config.yaml
crop_scale_min: 1
translate: 0.12
bottleneck: "kl"
encoder_norm: "layernorm"
encoder_inner_norm: false
encoder_experts_per_token: 1
loss: "l1"
latent_channels: 32
decoder_attention: false
decoder_upsampling: "nearest_conv"
residual_init: "zero_last"
precondition_frequency: 10
max_precond_dim: 512
epochs: 1.7
Rows from block 1 of the decoder, named by matrix and row number. Rows with one number belong to one channel. Each number is 128 + 32 x the weight over its row's rms, rounded and kept within 0 to 255. All counts start at 0. After the name is the row's rms in percent of the matrix's.
# convs0: first 3x3 conv (decoder.mid.1.convs.0.weight, 128x128x3x3), inputs 49-55, a 3x3 kernel for each
# convs1: second 3x3 conv (decoder.mid.1.convs.1.weight, 128x128x3x3, transposed), outputs 49-55, a 3x3 kernel for each
convs0.33 110 [ 81  99 156  91 124 126  68 102  64 112 107 100 142 134  93 116  97 156 137 102 115 126 126 153 129 140 114 123 113 160 102  78  97  84 102 121 137 166 172  85 174 127 115 199  94 149  98 123  80  98 110  75 137 130 126 141  96  99 137  64 179  75 169]
convs1.33 111 [ 93 118 156 139 117 164 110 133 121 107 114 133 150 130 110 120 107 101 167 133 147 138  88 113 178 144 119 137 141 143 146 185  97  82 108 139 147 127  99 138  64 183 101 135 157  98  98 189 131  98 111 151 134  99  84 189 109 120 124  81 132  61 188]
convs0.34 102 [103 138  83 170 134 158 109 156 111 123 110  97 182 142  90 114 189 116 165  81 105  97 171 132 152 140 144 156 153 166 120 163 150 154 146 156  89 114 129 149 113 120 130 101 101 148 112 113 115 119 140  98  76 112 106 197 122 164 102 144 129  50 145]
convs1.34 111 [175 118 148 128 165 102 130 101 139 153  66 152 125  93  85 177 197 136 102 112  94 134 137 140 152 115  83 137 149  93 153 215  92 146 125 170 158 150 113 133 122 119 120 122 124 171 145 142 138 120 133 176 109 143  94 186 126 114 142 123 124  99 113]
convs0.35 107 [143 115 111 121 127 210  82  98 135 152 155 159 168 148 149 148 208 123 125 122 158 122 113 178 129 131 145 137 106 160 133 135 122 115 108 141 126 115 116 100 115  98 119 129 150  96 120 112 154 110 113 156 119  98 109 125 117  94 113  63 142 114 108]
convs1.35 105 [114 173 156  86 134 184  92 153 134 120 133 206 116 151 115 156 174  56 163 132 128  73 110 178 120 106 141 124 139 117 208 160 121 145 125 147 140 184 152 134 112 101 113 100 150 140 134 103 147 170 132 131 189 159 228 119 113 146 162  82  67 145  91]
convs0.36 113 [131 113 100 129  91 147  88 104 124 110 114 143  69 171 105 136 131 154 160 189 133 110 163 194 157 147 103 132 136 111 112 173  87 129  96 120  63 143  86 171 120 121 113 140 142 115  63 125  88 140 136 129 135 122  78 168 119 132 120 128 145  86 108]
convs1.36 117 [137 145 149 105 165 110 117 112 118 165 127 142  78 133 149 126 157  82 168 135 101 145 147 223 100 104 114 126 165 125 125 163 137 126 128 101  87 101 111 199 149 114 160 107 176  78  88 167  95 182 158 144 133  83 119 138  93 165 142  95  88 107 151]
convs0.37 097 [114 123 119 147 131 123 116 127  86 102 129 162  68  85 144 142  96  80 124 140 118 110 185 132 146 111 177 126 130 128 106 152 116 130 160 146 106 193  85 126 181 116  97 194 162 151 167 124  66 150  76 157 129 125 100  28 114 137  91 103 122 136 127]
convs1.37 097 [171 124 119  98  91 144 157  99 139 136  63 119  82 109 133  85 125 136  90 134 150 142 127 140 133 115 122 130 177 146 152 142 136 162 151 129  54 105  92 136 138 140 148 144 138 134 191 116  71  95 131 121  63 107  90  92 127 109 135  94 109 147 124]
convs0.38 112 [121 100  98  73 130  89 125 119 128 131 105 116 145 141 156 130 138 124 121 102 174 178 147 123 148 125 164 101  78 120 109 126 133 114 153 135 139 143 140  90 111 194 165  98 137 133 118 159 100  46  99 116  89 100  72 103 142 111  77  64 120 136 118]
convs1.38 109 [ 83 113 136 146 113 112 175 171 119 119  87 156 170 165 174 151 151  78 115  64 152 122 118 111 156 123 107 134 128 104 127 134 108 136 152 108  88 165  98  37 118 180 103 136 182  91  78 139 133 151  77 168  85 139 131 114 148 134 101 111 123 142 170]
convs0.39 100 [191 126 170 169  91 175 127  96 156 142 120 104 141 160 142 108 105 148 148  42 125 145 105 113 113 105 158 101  27  69 101 103  92 103  77 140 111 148 158  96 136 119 132 158 124 131 133 111 137 129 144 103  99 119 169  89 181  76  83 178 155  75 110]
convs1.39 100 [121 119 147 103 107 178 131  90 137  98 163  84 114 132 127 126 160 130  84  74 159  71 158 175 105 170 123 126  85 107 199 132  91 165  92 117 132 160 140 108 153  94 105 158 142 108 180 120  95 168 147 129  97 159 143  84 121  66 126 107  69 129  96]
convs0.40 105 [152  65 109  93 104 115 147  89 114 120 124 100 165 117 108 132 176 173 159 167 147  97 106 194 171 153 127 179 111  96 121 119 208 142  97 114 194 141 180 104  78  83 112 155 142 151 227 105 112 129 129 126 156 103 165 191 118 115 150 171 135 139 133]
convs1.40 103 [102  97 101 110 123 135 127 134 115 121 110  77 112 144 121 142 185 137 133 102 132  93  87 135 123 151 158 114 148 158 164 127  89  90 124 130 168 111 153 138 110  78 110 152 135 137 155 146 129 105 171 144  80 122 155 127 150 171 127 143 110  99  93]
convs0.41 116 [124  90 117  98 122 147 133 129 105 176 145 180 194 122 125 135  92 119 121 143 145 137 210 133 144  76 143 187 178 144 241 139 249 144 152 123 197 133 162 103 114 146 132 140 116 146 126 114 132 103  78  72 125 114 148  96  94 138 105 151 136 195  81]
convs1.41 115 [132 148 166  53 163 109 106 124 168 156 148  52 117 141 111  97  93 149 132 179 112  99 118  95 126 167 149  89  88 138 138 134 214 137 133 121 121  86 101  61 105 159 156 133  87 115 156 146 139 130 128 108 158  74 144  34 130 169 107 146 149 153 100]
convs0.42 093 [108 122 137 173 110 153 129 143 106 124 144 124 131 117 174 116 181 173 155 132 196 128 158 116 180  92 172 106 177 117 135 130 126 105 152 147 118  91 123 196 179 140  92 131  79 118 191 126 157 123 114 151 151 147 179 167 113 193 139 122  76 126 112]
convs1.42 090 [148 129  95 137 150 133 134  94  86 168  99 146  68 111 159 155 133 123 137 122 181 136 125 140 117 122 119 103 104 124  96 142  98  90 104 136 119 101 195 176 126  95 158 126 151 103 109 143 111 128  98 156 159 141 116 111 173 150 151 156 151 119  90]
convs0.43 099 [142 109  70 165 109 107 160 135 105 140 158 113 116 123 127 149 154 140 103 157 120 182  82  53  80 137 100 152  86 143  76 129 123 103 107 136 158 108 140 145  84 161 151 113 157  86 131  92 109  96 150  75 118 162 158 127 116 122 114  87 134 157 131]
convs1.43 103 [169 168 140 117 137 134 108 142 148 113 162  66 134 107 102 113 138 157  96 150 135 168 142  24 125 114 125 171 101 138 130 151 103 162 129 128 187  76 120 128  85  90 160 168  87  87 152 147 106 146 121 132  85 120 124  80 157 152 130 110 200 134  93]
convs0.44 092 [100 164 114 151 147 113 135 123 144 135 139 173 112 135 154 125  85 125 140 121 153  80 100 130 145 100 131 163 165 184  78  89 123 154 161 115  70 168  98 114 153 194 103 125  52  77  73  81  97 129  68  75 123  98  79 147 113 170 117 152 142 116 119]
convs1.44 094 [ 58 127 163 140  82 149 115 175 161 114 141 125 136 148 132 114 132 115 188 119 111 139 139 124 186 111 138 169 162 127  94 144 178 111 134 129 140 123 122 125  92 189  74 116 159 114 155 115 121 141  51 143 135 134 142 113 102 156 168  98  99 102 136]
convs0.45 095 [164  61  93  83 151  90 118 105 112 118 150 145 154  95 120 154 137  85 124 134  83 186 121  90 118 145 110 135 151 138 148 186 105 121 180 122 138 171 112 233 128 128 165 152 138  69  95  90  74 103 140 115 116  50 135 116 168  85 135 124 156 113 111]
convs1.45 097 [120 128 146 113 159 137 124 182 157 181 122 106 144  73  81 160  91 110 140 119 119 145  57  63 161  57 140 125 111 119 127 109  68 124  95 107 112 123 145 157 172 126 125 121 155 124  95  70 134 143 141 164 201 152  93 148  95 112  97 159 129 157 158]
convs0.46 102 [122 129 150 124 129 154 159 144 135 112  99 105 136 149 124 104  85 117 112 116 187  68 140 122 170 142 162 146 129 151  63 133 127 180 108 118  55 138 154 159 147 205 105 108 143 153 179 130  94 127 120 130 128 165  92 148 126 125 151 126 194  81  83]
convs1.46 106 [117  94 165  98  57 142 135 115 143 151 114 152 155  92 117 120 109 137 161 102 144 129 138  98  51 180 183 143 113 100  78 125  86 104 154 121 132 110 133  91 107 167 122  59 157 122 134 132 133 216 114 134 133 105 175 115  75 178 104 108 116 135 139]
convs0.47 112 [171 104 126 141 118 135 156 146 128 138 166 154  94  85 126 159 167 172  81  89 125 176 130 108 107  92 155 104 239 104 117 132  70  84 181  74 184  78 136 133 163  80 145 156 148 118  64 109 145 177 121 166 135 125 135 170 102 130 151 136  91 151  91]
convs1.47 114 [119 211 136 193 101 100 116  91  99  70 176 102 152 179 100 133 100 145 117  89 113 110 155  92  96 157 130 154 116 105 150  64  96 122 145 130 130 191 131 178 150 106 121 123 102 127 102  78 130  94 128 114 148 160 117 140 140  95 118 172 115 128 133]
convs0.48 079 [130 115 148 153 147 140  99 113 140 133 142 158 131 101 102 151  75 167 164 127 140 146 144 172 105 108 165 129 148 107 105 135 144 108 136 128 193 150 144 112 109 132 175 121 133 103 128 130 136 153 122 102 166  58 152 102  88 150 107 158 173 149 107]
convs1.48 071 [124 142 100 124 162 169 120  86 191  74 129 143  95 141 111 123  86 144  70 123 108  49 139 131  64 108 182 189 127 175 126  80 157 141 165 192 135 120  83 140 100 130 110 163 169 158 161 153 139 114 127  65 134 164 166 134 118 102 188  88 138 165  93]
convs0.49 088 [139 144 110 151 159 134  93 182 138  95 127 147 130 158 116 145 105  79 122 129  45 107  86 122 139 113 120 109  79 180 164 125 196 152 131 123 148 124 121 117 124  28 113  62 126 130 204 118  90 155 144  89 107 126 155 147 121 101  90 117 141 118  72]
convs1.49 088 [ 77 122 161 108 170 116 167 132  85 125 117 131 183 109  89 144 115  99 149 175 158 144 132 145 150  98  81 197 126 137 152 122 112 140 136 160 108 153 153 191 156 128 123 155 141 165 163 124 139 107 138 193  72 182 186 171  98 148 124 104 177 114 139]
convs0.50 096 [136 177 114 119 166 149 196 173 196 146 179 155 140 145 152 129 197 169  93 158 145 138 157 100  88 184  82 106  90  96 128  69  94 114 113 151 157 101 131 170 167 106 171 126 160 107 161 119 104 117 125 133 115 102 167 155 121 109 143 186 129 112 135]
convs1.50 092 [122 139 147  91 147 146 109 138 142 129 154  79 131 121 145 156 173 167 188 152 142 130 121  72 134 127 160  91 117  93 117 115  66 112 142 112 158 202 125 153 133 155 101 152 157 191 170 140  53  94 132 159 116 137 164 172 132 101 119 212 159 121 114]
convs0.51 097 [157 137 126  83 120 142 124 140 112 109 104 131 187 123 146  84 116 143 123 156 181 124 127 112 127 129 123  85 123  22 185 174 173 102  24  97 169 139 148 123 119 123 162 112 178  89  76 115 118 122 175  97 126 145  82 108 123 119 124  94 153  88 139]
convs1.51 094 [161 138  96  74  79 118 142 139 113 131 132 133 150 143 151 161 149 121  86 196  98  99 156 155 109  79 170 162 206  79 193 116 121 147 134 104 120 137 109 132 118 132 163 132 122 103 147 138  57 130 146  98 102 156 163 181 123 149 136  55  96  98 137]
convs0.52 096 [130 119  87 100 115  62 115 102 115 106 116 164  80 125  83  83 106 104 165 125  97 150  73 135 164 135 156  99 110 100 141 133 137  62 128  79 118 109 126 189 159 163 116 143  89 113  99 128 139 133 119  92  73  80 177 124 180 113 135  93 242 131 111]
convs1.52 093 [103 168 151 150 108 147 144 142 151 114 130 143 127 154 135 149 104 104  84 101  92  98 129  84 126  96  93 118 114 138 164  95  73 106 116 103 155  93 149 194 102  99  89 146 191 101 124 116 173 119 136 115 142 153 138 129  89  75 123 113 112 165 166]
convs0.53 091 [141 124 130 102 139 108 111 172 157 139  99  95 163  89 170 146 137 106 144 150 113 156 139 140 148 134  96 103 221 105 129 150 134 109 248 122 146 122 161 122 105 116 114 147 122  72  91 133  85 106 204 109 148 124 125 110 127 133 123 135 156 149 104]
convs1.53 094 [116 197 171 115 185 125 165 149 184 134 148 137 165 141 128 158 102 126 155 124 169  95 130 183 124 126 139 187 130 140 117 174 129 116 178  90 137  79 131  60 118 140 115 163 148 117  79  88  72 107 151 101 188 134 149 148 107 181  77 114 136 126  96]
convs0.54 100 [ 64 168 162 183 135 151 109  90 148 144 139 138 171 139 118 166 107 158 140  71 120 116 159 127 190  85  93 113  57 157  65 121  98 118  86 115 108  94 150 202 115 108 125 145 147 136 141 141 147 136 182 140 137 104 112 182 146 119 125 100 171 174 113]
convs1.54 104 [155 143 164 137 153  93 121 101 147 136  85 118 144 110 127 151 154  70 155 118  84 141 100 146 135 136 121 114  98  93 176 145  94 105 101  99 163  84 142 169 166  85 118 108 141 112 100 109 115 131 114 124 157 127  99 117 116 130 146 107 105 198 165]
convs0.55 106 [137 210 136 132 154 105 165 162 150 126 147 103 128 135 136 160 187 142 137 167 132 111 149 162 174 111  89 139 168 109 160 122 104 138 155 114 125 168 111 101 156 118 122 178 131 146 125 144 114 115 167 125 147 115  95 117 123  83 150  99 132  79 106]
convs1.55 105 [152 127 125 144 123  80 150 119 144 110 147 208 170 157 152 157 167 129 112 158 110  95 108 130 119 134  99 152 162 167  86  85 104 128 117 110  95 162 148  39  72 170 120 124 169 195  99  94 124 100 137 146 155 104 145 155 127 117 147 133 109 100 132]
convs0.56 098 [ 69 101 138 124 129 154 105 112  99 117 112 139 106  98 133 109  88  74  68 106 120  70 123  72 157 118 125 126 181 114  70 148 141 154 153 134  42  74  99 129  72 128  82 146 146 155 171 140 224 128 163 165 133  97 142 156 198 202 161 123 121 154 142]
convs1.56 095 [152 159  86 168 143 121 140 123 151 150 154 153  71 158 184  86 113 159 139 136  95 115 102 147  87 137 149 112 137  87  92 152 155 152 155 138 167 124 127 136 107 112 127 160 145 151  86 132 151 120 101 128 119 141  96 176 143 124 115 140 116 116 147]
convs0.57 093 [110 148  85 166 154  67 143 129 139 144 174 122 126 134 105 111  96 161 127 181 112 120  83 127 120 142 133 100  95 118  51  86  80 106  25 100 116 144 111 220 115 159 120 166 112 127 118 118 167 124 153  84 132 139 138 111 179  91 190  79 144 180  91]
convs1.57 097 [ 99 137 170 151 135 133 176 106 159 119 136 145 126 128  88 117  97 129 110 124 123 107  86 144 143  75 145 116 118  86  97  62 112 114  85 102 135  94 177 139 101  70 120 155  98  86 147 152  94 162 153  83 113 156 143 121 113 172 130 138  76 140 105]